{"model": "image VQ-VAE", "dataset": "flat shapes of many kinds, plain or patterned, on busy backdrops", "train_examples": 48750, "image_size": 48, "crop_scale_min": 1, "horizontal_flip": false, "translate": 0.12, "bottleneck": "vq", "downsampling_factor": 8, "encoder_arch": "efficientnet", "encoder_norm": "batchnorm", "encoder_activation": "hardswish", "encoder_channel_attention": "se", "encoder_depths": [2, 2, 6, 2], "encoder_kernel_size": 5, "encoder_stem": "deep", "encoder_expansion": 3, "encoder_widths": [24, 32, 48, 80], "loss": "mse", "latent_channels": 8, "decoder_norm": "groupnorm", "decoder_activation": "silu", "decoder_weight_standardization": false, "decoder_widths": [64, 128, 192, 256], "decoder_blocks_per_level": 2, "decoder_block": "plain", "decoder_attention": true, "decoder_upsampling": "nearest_conv", "codebook_size": 256, "init": "trunc_normal_002", "residual_init": "none", "optimizer": "muon", "muon_scale": "match_rms_adamw", "lr": 0.0061, "momentum": 0.9, "nesterov": true, "orthogonalizer": "newton_schulz_5", "adamw_lr_other_params": 0.0024, "steps": 5300, "batch_size": 128, "epochs": 13.9, "lr_schedule": "cosine_restarts", "final_lr_fraction": 0.1, "warmup_steps": 260, "weight_decay": 0.2, "adamw_weight_decay_other_params": 0}
Rows from block 4 of the decoder of a small image VQ-VAE, named by matrix and row number. Each number is 200 + 20 x the weight over its row's rms, rounded and kept within 0 to 999. All counts start at 0.
After each channel's rows are labels from the 100 images, of 14976, where the channel reaches its highest value: "colour at peak" is the nearest of a few named colours to the mean colour under the peak; "responds to" is what is common among them. Only what is clearly more common there than usual is listed. The data: flat shapes of many kinds, plain or patterned, on busy backdrops. In brackets: how many of the 100, against the usual share in percent.
# conv: 3x3 conv (decoder.decb.0.1.conv.weight, 192x192x3x3, each kernel summed), inputs 48-95

conv.136,240,224,197,212,185,214,210,193,178,231,201,229,226,212,207,189,196,210,212,222,226,208,207,203,236,192,218,196,221,214,205,201,213,179,214,212,224,219,157,199,227,233,236,186,218,171,198,200
colour at peak: pink (52 vs 12)
responds to: pink shape (56 vs 21.8); its colour: pink (43 vs 7.9)

conv.53,176,196,216,185,175,198,182,204,171,222,222,207,226,174,182,173,178,251,212,211,186,204,180,176,196,204,201,158,163,185,198,186,214,181,221,168,204,220,192,217,221,213,217,214,161,203,198,187
colour at peak: grey (98 vs 34.8)
responds to: count: one (67 vs 20.4); its colour: grey (31 vs 8)

conv.175,172,187,215,226,210,212,199,191,199,175,217,207,206,193,197,186,167,202,192,188,183,210,180,176,213,227,213,220,190,183,200,229,182,208,225,231,214,218,183,177,177,198,204,169,133,179,218,173
colour at peak: pink (46 vs 12)
responds to: grey shape (46 vs 22.1)

conv.101,195,204,194,174,197,181,227,238,220,203,194,160,202,198,215,215,184,181,226,207,198,174,208,186,216,168,204,166,193,207,204,233,211,202,178,192,205,185,175,203,192,187,205,207,203,193,237,169
colour at peak: orange (50 vs 0.9)
responds to: orange shape (64 vs 22.3); its colour: orange (48 vs 8.6)

conv.36,196,160,194,185,213,211,216,224,209,218,203,203,191,158,208,214,189,220,198,185,204,190,219,230,190,197,213,184,227,218,208,210,175,204,183,175,194,197,174,195,211,215,208,206,180,181,210,232
colour at peak: pink (33 vs 12)
responds to: its colour: red (25 vs 8.2)

conv.27,199,172,206,232,187,212,164,192,185,218,210,206,191,141,198,173,185,168,194,216,172,128,186,209,194,194,209,183,150,185,214,215,190,184,167,199,201,196,212,207,176,219,209,183,190,234,218,201
colour at peak: green (33 vs 5)
responds to: its colour: black (25 vs 8.4)

conv.35,221,187,186,179,188,132,230,208,231,139,185,254,208,197,161,225,207,212,229,211,199,199,215,180,189,219,202,229,224,169,210,195,210,209,184,223,239,188,165,173,195,189,184,201,185,188,203,186
colour at peak: yellow (49 vs 1.2); green (27 vs 5)
responds to: yellow shape (65 vs 22.4); its colour: yellow (50 vs 8.7); its colour: green (25 vs 8.4)

conv.50,171,207,171,196,233,197,191,207,201,188,229,206,190,207,192,224,204,192,187,230,189,194,185,204,205,190,190,166,257,169,202,178,206,216,206,189,184,213,198,161,213,229,147,177,213,215,192,204
colour at peak: grey (95 vs 34.8)
responds to: count: one (50 vs 20.4); its colour: grey (31 vs 8)

conv.186,169,165,164,179,175,198,208,213,205,197,219,201,169,211,175,187,179,217,197,184,212,217,200,185,199,199,194,217,198,198,192,179,201,175,239,215,189,182,172,232,214,217,190,211,173,190,204,223
colour at peak: grey (85 vs 34.8)
responds to: count: one (41 vs 20.4)

conv.185,213,185,173,183,197,179,209,206,217,212,192,190,192,189,192,178,209,223,222,219,209,205,202,171,236,204,184,211,219,156,202,197,169,213,189,210,237,201,188,165,194,182,145,207,219,209,213,212
colour at peak: yellow (37 vs 1.2)
responds to: its colour: yellow (31 vs 8.7)

conv.111,233,191,191,209,201,198,232,215,245,225,189,234,201,181,205,168,190,239,217,180,220,210,223,225,207,199,210,253,225,181,187,190,220,189,179,218,200,209,189,194,179,194,239,239,191,155,187,202
colour at peak: orange (32 vs 0.9)
responds to: orange shape (48 vs 22.3); its colour: orange (33 vs 8.6)

conv.33,186,243,233,212,183,195,225,187,200,208,159,195,190,222,206,178,210,210,173,206,209,198,197,213,169,213,219,162,207,231,207,194,119,209,170,213,213,201,196,217,216,198,212,207,223,233,180,188
colour at peak: pink (41 vs 12)
responds to: ring (47 vs 14.1); frame (31 vs 13.8); largest shape: ring (28 vs 6.3); its colour: pink (25 vs 7.9)

conv.12,155,212,207,211,180,212,131,195,211,249,215,208,222,174,193,181,187,227,221,223,212,217,192,217,185,220,188,198,215,189,204,164,229,205,189,196,210,179,211,175,210,178,181,183,223,176,169,181
colour at peak: grey (99 vs 34.8)
responds to: count: one (66 vs 20.4); grey shape (45 vs 22.1); its colour: grey (37 vs 8)

conv.104,215,186,171,215,151,194,177,216,219,185,192,216,190,226,222,167,169,187,180,221,226,217,199,194,204,209,195,221,191,205,196,217,198,168,195,199,196,213,207,192,196,180,200,168,187,246,219,186
colour at peak: red (51 vs 0.7)
responds to: red shape (59 vs 21.7); its colour: red (46 vs 8.2)

conv.42,223,203,219,226,176,226,209,178,194,144,194,205,182,212,224,183,211,186,197,197,215,230,189,203,237,205,193,199,184,191,164,186,217,178,179,213,190,207,204,207,213,196,167,220,219,156,222,194
colour at peak: blue (64 vs 1.5); black (36 vs 8.8)
responds to: blue shape (69 vs 22.4); its colour: blue (48 vs 8.6); its colour: black (34 vs 8.4)

conv.16,221,182,207,191,168,183,207,177,229,267,189,192,198,179,208,178,197,238,211,183,212,204,197,211,216,209,220,188,203,204,180,176,224,204,179,216,203,208,166,179,179,203,224,186,201,162,190,154
colour at peak: green (27 vs 5)
responds to: teal shape (50 vs 22.4); its colour: teal (29 vs 8.2)

conv.71,139,189,198,186,154,200,202,176,199,204,188,166,210,195,203,208,174,194,199,186,193,209,187,172,177,181,195,148,220,221,176,202,185,164,216,192,196,197,166,216,206,204,200,223,175,185,200,197
colour at peak: grey (96 vs 34.8)
responds to: count: one (61 vs 20.4); its colour: grey (33 vs 8)

conv.81,190,198,193,191,218,190,195,160,178,172,162,152,205,208,185,206,227,194,203,179,206,214,189,177,214,216,191,207,160,210,162,187,217,176,230,183,200,214,198,216,170,176,180,190,178,201,189,144
colour at peak: black (65 vs 8.8)
responds to: black shape (51 vs 22.2); its colour: black (36 vs 8.4)

conv.122,186,167,195,207,217,186,204,215,207,225,215,238,236,177,224,186,200,190,194,230,197,177,200,214,193,170,202,174,185,208,207,232,118,166,168,207,203,179,203,204,186,204,258,197,203,217,177,199
colour at peak: grey (83 vs 34.8)
responds to: count: one (50 vs 20.4); its colour: grey (27 vs 8)

conv.190,173,157,187,185,183,179,202,190,241,220,221,175,202,222,217,247,199,214,201,215,205,168,181,211,186,204,210,209,223,209,188,181,226,206,230,194,195,185,202,201,206,219,221,195,169,195,216,224
colour at peak: red (45 vs 0.7)
responds to: red shape (64 vs 21.7); its colour: red (47 vs 8.2)

conv.7,212,174,184,194,216,183,194,173,215,175,200,172,208,201,196,136,200,192,194,201,215,213,190,205,200,183,201,211,207,161,204,207,194,211,85,209,219,196,192,189,200,194,196,198,223,234,226,184
colour at peak: yellow (77 vs 1.2)
responds to: yellow shape (87 vs 22.4); its colour: yellow (50 vs 8.7)

conv.63,188,205,178,227,198,195,200,188,199,194,216,188,181,164,186,209,213,184,205,202,189,212,208,223,206,195,181,202,180,171,211,206,210,184,175,231,210,228,217,210,202,221,215,176,244,207,205,214
colour at peak: black (74 vs 8.8)
responds to: black shape (88 vs 22.2); its colour: black (64 vs 8.4)

conv.130,198,176,171,192,165,216,222,197,236,188,203,202,206,231,224,216,210,189,215,199,216,183,194,192,232,220,191,193,216,187,154,201,180,186,214,195,189,219,177,227,184,220,212,196,205,172,171,202
colour at peak: orange (25 vs 0.9)
responds to: white shape (46 vs 21.6); its colour: white (33 vs 8.2)

conv.93,178,186,206,217,175,219,205,210,190,198,192,210,201,199,192,218,201,222,209,204,194,213,206,170,205,210,190,201,183,211,190,192,224,204,212,182,226,225,213,209,201,189,209,228,183,166,183,198
colour at peak: purple (30 vs 3.4)
responds to: red shape (45 vs 21.7); its colour: purple (28 vs 8.5)

conv.45,173,212,197,220,197,217,205,176,191,226,182,163,219,196,212,238,234,207,219,246,194,209,208,160,217,221,215,175,196,212,216,207,217,207,195,194,185,215,208,220,197,209,177,158,181,202,202,188
colour at peak: grey (85 vs 34.8)
responds to: count: one (55 vs 20.4); its colour: grey (35 vs 8)

conv.59,200,162,189,187,192,208,202,197,217,180,195,159,191,202,218,181,193,183,186,200,191,198,189,203,192,198,188,216,189,199,186,212,212,186,199,231,211,209,208,193,175,203,202,187,199,217,193,198
colour at peak: white (33 vs 4.7); yellow (27 vs 1.2)
responds to: white shape (50 vs 21.6); yellow shape (46 vs 22.4); its colour: white (35 vs 8.2)

conv.17,177,204,207,208,178,183,204,174,202,197,189,208,207,200,241,221,208,202,196,218,202,192,194,201,203,199,201,205,215,224,190,234,234,150,200,198,216,210,203,208,189,211,197,188,214,215,260,199
colour at peak: orange (29 vs 0.9)
responds to: yellow shape (66 vs 22.4); its colour: yellow (25 vs 8.7)

conv.118,186,218,206,223,227,161,201,195,195,120,195,213,199,206,188,152,201,210,236,209,165,222,204,192,215,225,207,181,198,146,210,208,206,224,175,202,200,213,200,212,225,181,197,226,209,198,189,187
colour at peak: grey (94 vs 34.8)
responds to: count: one (57 vs 20.4); its colour: grey (27 vs 8)

conv.179,171,202,196,215,188,187,197,232,185,212,213,183,193,184,219,198,202,153,206,210,174,175,190,204,213,189,173,199,216,208,228,207,206,212,213,205,226,201,189,215,231,216,213,141,223,189,181,218
colour at peak: black (51 vs 8.8)
responds to: count: one (56 vs 20.4); black shape (51 vs 22.2); its colour: black (50 vs 8.4)

conv.100,229,198,182,186,239,173,169,172,215,148,211,162,231,231,216,191,204,203,180,214,202,174,189,224,180,213,186,203,182,190,225,204,208,195,207,216,206,212,187,198,157,198,215,163,209,211,168,183
colour at peak: pink (43 vs 12); white (36 vs 4.7)
responds to: white shape (50 vs 21.6); its colour: white (28 vs 8.2)

conv.161,209,205,179,153,203,209,199,154,191,172,232,209,190,228,219,126,205,193,201,205,202,206,208,168,228,187,195,219,195,184,204,211,168,220,155,178,176,202,193,191,182,199,247,205,247,235,203,176
colour at peak: yellow (26 vs 1.2); green (25 vs 5)
responds to: yellow shape (59 vs 22.4); its colour: yellow (52 vs 8.7); ring (36 vs 14.1); its colour: green (31 vs 8.4)

conv.6,216,199,243,235,199,192,201,195,173,170,181,255,232,177,186,186,164,216,167,172,173,188,196,191,181,212,209,184,215,179,193,196,211,223,183,197,218,210,228,182,205,185,165,225,201,225,190,202
colour at peak: grey (60 vs 34.8)
responds to: ring (62 vs 14.1); largest shape: ring (44 vs 6.3)

conv.125,213,211,191,182,179,209,194,229,218,232,222,205,170,180,168,202,215,210,219,214,214,215,215,181,205,209,178,195,203,232,209,191,238,193,237,228,194,201,151,168,205,196,213,198,191,168,181,179
colour at peak: yellow (57 vs 1.2)
responds to: yellow shape (66 vs 22.4); its colour: yellow (55 vs 8.7)

conv.121,222,163,191,226,161,197,191,204,200,212,213,198,223,192,167,219,186,221,180,185,192,196,163,166,213,182,152,215,170,209,192,223,194,210,193,225,230,215,185,218,171,202,196,193,196,225,178,204
colour at peak: brown (54 vs 24.6)
responds to: white shape (64 vs 21.6); its colour: white (26 vs 8.2)

conv.4,200,198,206,205,179,197,206,195,201,251,188,196,213,219,220,230,195,208,199,199,198,209,205,199,154,210,211,171,198,180,207,220,120,174,186,199,197,186,185,226,205,195,217,203,196,258,242,181
colour at peak: pink (85 vs 12)
responds to: pink shape (93 vs 21.8); its colour: pink (63 vs 7.9)

conv.86,188,190,163,171,192,214,202,192,217,256,204,207,204,207,193,180,194,199,212,205,187,170,214,182,185,183,183,202,186,197,226,189,197,241,149,201,201,180,209,190,177,187,207,203,212,210,188,176
colour at peak: green (92 vs 5)
responds to: green shape (97 vs 22.6); its colour: green (59 vs 8.4)

conv.1,192,236,203,219,218,206,187,230,194,187,185,225,202,198,175,189,205,170,182,183,202,223,208,201,217,221,195,230,177,205,211,183,146,198,204,207,190,220,202,204,191,189,170,211,203,204,175,164
colour at peak: brown (54 vs 24.6); black (32 vs 8.8)
responds to: black shape (60 vs 22.2); its colour: black (39 vs 8.4)

conv.98,214,209,237,184,200,185,187,227,160,190,227,182,224,172,191,221,201,193,208,172,176,177,209,175,208,189,190,210,172,230,191,181,202,153,235,187,213,208,182,220,176,199,180,199,187,151,167,201
colour at peak: purple (42 vs 3.4); blue (35 vs 1.5)
responds to: its colour: blue (28 vs 8.6)

conv.38,201,226,206,191,182,231,214,233,256,190,197,198,183,200,221,200,219,198,199,194,212,182,195,204,190,179,188,203,236,233,206,250,187,197,180,190,200,196,225,191,190,176,213,183,204,221,183,213
colour at peak: blue (37 vs 1.5)
responds to: blue shape (54 vs 22.4); its colour: blue (38 vs 8.6)

conv.172,183,177,158,215,153,218,149,202,179,210,231,182,206,218,212,141,208,207,198,162,197,180,207,196,202,180,201,185,176,215,184,226,211,219,164,203,193,183,165,198,207,186,179,231,184,197,201,208
colour at peak: pink (47 vs 12); white (44 vs 4.7)
responds to: white shape (44 vs 21.6)

conv.105,193,190,200,182,200,200,165,193,206,127,212,176,201,220,217,180,197,184,187,218,196,219,203,210,200,220,215,156,230,202,202,210,209,191,180,224,196,185,184,192,207,196,158,199,227,211,210,194
colour at peak: blue (90 vs 1.5)
responds to: blue shape (90 vs 22.4); its colour: blue (57 vs 8.6)

conv.34,213,193,220,188,194,209,226,193,181,235,211,224,207,188,189,203,208,237,194,183,207,218,174,195,187,193,211,194,160,204,212,177,166,230,180,193,198,208,172,186,189,188,185,274,195,179,185,191
colour at peak: cyan (32 vs 2.3)
responds to: teal shape (45 vs 22.4); its colour: teal (30 vs 8.2)

conv.146,210,189,166,204,226,198,204,183,189,182,186,211,205,202,184,195,218,190,180,189,207,178,190,205,206,210,195,224,221,197,202,205,180,214,198,180,177,192,217,215,197,209,180,202,208,205,209,193
colour at peak: orange (50 vs 0.9); red (36 vs 0.7)
responds to: orange shape (58 vs 22.3); red shape (46 vs 21.7); its colour: orange (39 vs 8.6); its colour: red (33 vs 8.2)

conv.79,185,204,182,202,215,241,197,211,202,217,224,196,209,201,205,202,194,177,189,171,188,201,216,200,209,183,214,191,234,194,200,225,210,179,179,204,171,201,194,226,189,194,234,172,218,191,189,206
colour at peak: red (56 vs 0.7)
responds to: red shape (80 vs 21.7); its colour: red (64 vs 8.2)

conv.114,214,220,195,220,210,181,241,198,215,207,238,214,215,174,206,194,231,194,222,201,207,185,223,197,204,236,205,194,188,188,190,171,203,204,184,221,212,214,202,218,217,189,249,198,192,116,191,194
colour at peak: green (43 vs 5); cyan (38 vs 2.3)
responds to: teal shape (84 vs 22.4); its colour: teal (61 vs 8.2)

conv.150,218,205,155,197,168,226,198,211,214,248,204,215,223,190,157,180,213,184,208,188,204,209,214,219,150,187,179,202,181,192,212,232,183,187,167,212,208,215,154,228,199,233,192,198,207,183,192,168
colour at peak: white (64 vs 4.7); pink (33 vs 12)
responds to: white shape (70 vs 21.6); its colour: white (58 vs 8.2)

conv.37,202,218,213,242,221,211,199,166,199,224,206,202,229,198,220,214,193,204,208,188,203,232,213,254,204,180,216,204,207,219,186,211,230,184,177,232,145,170,186,192,184,228,190,195,183,214,210,208
colour at peak: red (48 vs 0.7)
responds to: red shape (50 vs 21.7); its colour: red (48 vs 8.2); count: two (45 vs 20.5)

conv.191,202,198,217,195,187,214,214,201,230,167,125,198,195,206,201,182,189,187,201,209,204,193,198,211,217,185,191,188,197,218,208,202,185,217,170,192,203,200,201,203,187,187,167,198,216,210,228,196
colour at peak: brown (54 vs 24.6)
responds to: blue shape (61 vs 22.4); its colour: blue (36 vs 8.6); its colour: purple (26 vs 8.5)

conv.188,212,194,182,210,174,181,207,189,194,229,246,158,195,199,214,170,165,213,217,203,198,229,238,208,219,163,195,167,188,192,227,238,208,225,207,192,207,217,177,207,197,175,171,176,226,179,221,182
colour at peak: pink (51 vs 12); white (48 vs 4.7)
responds to: its colour: white (27 vs 8.2)

conv.85,218,213,180,199,221,191,190,186,188,177,214,231,191,186,216,193,158,161,173,159,216,216,215,216,184,198,204,212,194,209,236,208,185,193,183,190,223,212,215,190,161,223,173,229,203,197,208,218
colour at peak: black (74 vs 8.8)
responds to: black shape (68 vs 22.2); its colour: black (47 vs 8.4)

conv.88,226,187,209,222,209,161,225,174,230,164,171,218,179,220,199,176,204,195,188,199,223,204,216,177,202,226,151,208,184,204,176,192,164,171,208,214,211,199,174,163,209,219,212,171,197,174,184,195
colour at peak: grey (88 vs 34.8)
responds to: count: one (52 vs 20.4)